Weights of a small image captioner: 4.65M parameters, trained on rendered roads seen from a driver's seat, with toy cars, trees and houses.
Rows from block 2 of the image encoder of a small image captioner, named by matrix and row number. Rows with one number belong to one channel. Each number is 500 + 25 x the weight over its row's rms, rounded and kept within 0 to 999. All counts start at 0. Numbers have three digits each. After the name is the row's rms in percent of the matrix's.
After each channel's rows are labels from the 100 images, of 14848, where the channel reaches its highest value: "peak on" is the class under the peak. Only what is clearly more common there than usual is listed. The data: rendered roads seen from a driver's seat, with toy cars, trees and houses.
# convs0: first 3x3 conv, stride 2 (encoder.blocks.2.convs.0.weight, 64x48x3x3, each kernel summed), inputs 0-47
# convs1: second 3x3 conv (encoder.blocks.2.convs.1.weight, 64x64x3x3, transposed, each kernel summed), outputs 0-31

convs0.32 099:521495498510494499485475475536505505523534493513506448509491449458518490471485497491480488516565475504538512490478473486469465529499526479551482
convs1.32 097:477494481467489516504498488531484526471536518544457476516493506494502458496499520532517490457472
peak on: road

convs0.60 075:488458482498484467536558501491473510475494502503505460534497533522492461478530512506523481518495480543512529547469489519500486473520512479542529
convs1.60 093:451497516441492535470469495470532443486483517534510498501463516488489509511517507526493483513503
peak on: truck

convs0.59 087:502455500496476526536454493536503470499496502476444507468473536482530510484497477500483532446504494473482522460482488479496542490509513473522519
convs1.59 088:507473537509533506506481509476525511497496514479497492510485495506493532540478488456460525466526
peak on: verge

convs0.5 128:491523506524519482524479521513465471515487525502473499511459496505476529473507492522454538552488483505469529513460500484497470515441479473468527
convs1.5 117:495506453514503468477462534478490490490515464475500456508487497507489495435493476458520525496489
peak on: marking

convs0.42 069:505466526518474491520502503520446424521509499500468486537478451511462499510499524488522498518470528461501510476476482488506526536516487486502529
convs1.42 092:510489456503522503490472512547538497503486482529461529510510469531526504533484508493498451459495
peak on: verge

convs0.11 084:560530510484478451505502489500493502522481503497483462505503522469510476489508450517545529499494479493537486513474484482503555483510535499508444
convs1.11 104:496509494475487477535432492545509508472501500454477511512485528506527525497456511506502534514495
peak on: truck

convs0.8 089:500506506524478466520515508533489539540474510498476494474490436515518485494471464497534503532542553467498492505447497457496509504483497496479485
convs1.8 092:513515490500515489529496515490507498495526495470517529523542499534509498510512520547475511533516
peak on: car

convs0.58 105:504497501536483519527471513497504502500494474474500469494453478507475542513503404514490517531527486513511525483465515489520488481464489538519487
convs1.58 082:500489539539513501523504517506490504461480469521475503528505479498507478512488458502471492512489
peak on: car

convs0.62 081:501491530479518457515519505540461469519519542493494506482452519514492476495527507464470461518523533472513504504449547455498494486488482509488512
convs1.62 079:507505485477530497483503492495486460475505526511491507555490549491477530480497497460489497478529
peak on: road

convs0.26 126:474517494480456489485475493493469482507536497493475441513555491461520508510474482423504506509512470528525522504492484484481470507494485499530482
convs1.26 117:494477515464452484496489458506448486512491476483477459503486496470465500522503471556458434470513
peak on: truck

convs0.18 132:473434521506500500512526392481509507528495516502499498482501509514527455519521495496527508480490497506496522506482513508532511530537504486488499
convs1.18 118:491486545487463538583508495473499480520516535498504455500492501495512485475476421528509511491483
peak on: dog

convs0.10 116:492480495481482507504469489551499509536502472452492507449466486451499488465501474510463496489520507494461514474471543484475489540505482482477533
convs1.10 109:539485528522491466536508488523482504484527492493493486468479492493538496473491501415489504509484
peak on: verge

convs0.37 096:529486478533457470524502517520521519475498487497518521500520524503519516510500485503489483475547516499529432516448517480529511481433493499485515
convs1.37 110:495487515484484478537485454516495533494481457474511521515530495505492477484480490487515490515492
peak on: road

convs0.45 094:519527461470511521518504509480493476499466548525537487539491540517495537501515513498462529540436509500484491475484472507494532502483524469488520
convs1.45 095:494439510481479522464475529515498481494512469482497501462495498502526508480487473498503444492487
peak on: truck

convs0.38 110:557526514517504531462454521538504486507545515508486532508514494478495500496485474434530503481550498526506506524508529496474481536510501528503498
convs1.38 110:502482524510512498489486463521456506535527497508448509510476523453511479503521489519462514490510
peak on: road

convs0.15 127:500474477501528488488497517470508509525498509504510516513513532501516423450531521503488484530507503496522432533494521509511515521563512515478497
convs1.15 095:456511523489476549498508506515482548516495548484510498535520511499496498536489558525514472538491
peak on: dog

convs0.16 083:506459497494549495484526496532463431448500493521496518518490533499474502512529491500476482440489515474514474520470514500497532470516500526496502
convs1.16 089:480479438481501510532511513477498498484467538534514519522496531516468544506495442524483494485513
peak on: road; marking

convs0.20 102:512518463500484515532501528492486476482455546470525524492451536499501514496489505484454507513486506501515444507443505451528504472507508511473505
convs1.20 109:487491473529506448470460483499508461502476458427472513500470541506535514519486503479484496490491
peak on: road

convs0.2 128:491469503513492498470470511529525422517489493503465481504512477439491514485507470450544505473532485511482512475490519491487548509514504505502484
convs1.2 122:447483458533456527497483450483444468499434480489467494496504484520513500500483484528453480505511
peak on: sky

convs0.23 089:488530513544489492509497495534517521463458497484496519481483507436501490506529503549499520521443537484505451471478484519473487509498495479467509
convs1.23 083:476486467470512487530477477503482498478467487421486502498500498499514470522496487489495518532512
peak on: verge

convs0.13 109:502538524502505501499462511490531494479546562502503476488489498524490504531550503508520504482466502496477484499529558495520500471525531483467449
convs1.13 103:488502549464479491453496464511465485458487512476494493496457523499519481504499468503454489481495
peak on: truck

convs0.25 072:495481515500545478460471485526525443479456494483479518460475524495505495493491488467479525501494495496503487501495547485547501516489427492509493
convs1.25 088:516508475553488506466482475501510574492492485506501481494483536458514482497515488468494492483483
peak on: verge

convs0.61 116:523463541487445472529497491494502488501490463435473483436518499529523518496500499495506486481476524521480500481496498503513523480446471486516507
convs1.61 099:515514535506458524544514526498542519519514440491514472514495501527533496462542505547487515473500
peak on: truck

convs0.44 075:498457510447497449493481500576476468548478496477500498530483505496543493507497501501505513531488498495478493474495452493503515481508478498462526
convs1.44 087:495507510481493450534484515514541531510504478517530539481521463515494514456499523490526502532492
peak on: verge

convs0.55 116:517484514507541484506488500511515478484465441487506490425510521516487485511525514531499547464442503498513484511502532479522520489476473468490501
convs1.55 083:474503522490442541544524504503516552503529489486551469514487498509493447544501498521509489482488
peak on: barrel

convs0.41 103:465500494459473495512525476490522493490455507506469468534497488479513506503495475480469494499502496521472490555494484498544429550486480490534507
convs1.41 097:459483483435467486510516502500494464509480489477508523470488463491512478503458487464480452491481
peak on: road

convs0.21 105:466489510483482526496470504523544506504515479476464494476471536483498514498448480455523476510445494498520498517498500527510517560455517523498524
convs1.21 107:517508542513454497497479472523477525527454457503477474461526489458487486523482462496485471508484
peak on: road

convs0.51 082:534482518503502499494490502497499412513479489489492520500466470544492468500460483483528512482536501546434498513495485517512478512524487518514510
convs1.51 081:486485498554505515500541509462491483479459483494512528436505477491513511512505510497470533464505
peak on: sky

convs0.4 104:476501506441483482509501511453457495480490506487504481523531480519504524500478512439493489529518505498486513502501490501511454534507510493504414
convs1.4 106:481496502485496475496484517515483495490534507435508474532476514478522494519469517532477524505505
peak on: house

convs0.34 114:464492508535495498512487522454528497490495507503490464524531518454476511523483482416519500519506487482535491499486522488485470476526513536499455
convs1.34 134:443481494487429513495508474512442479494482481457495469503494494505476490489488511512470476491461
peak on: car; truck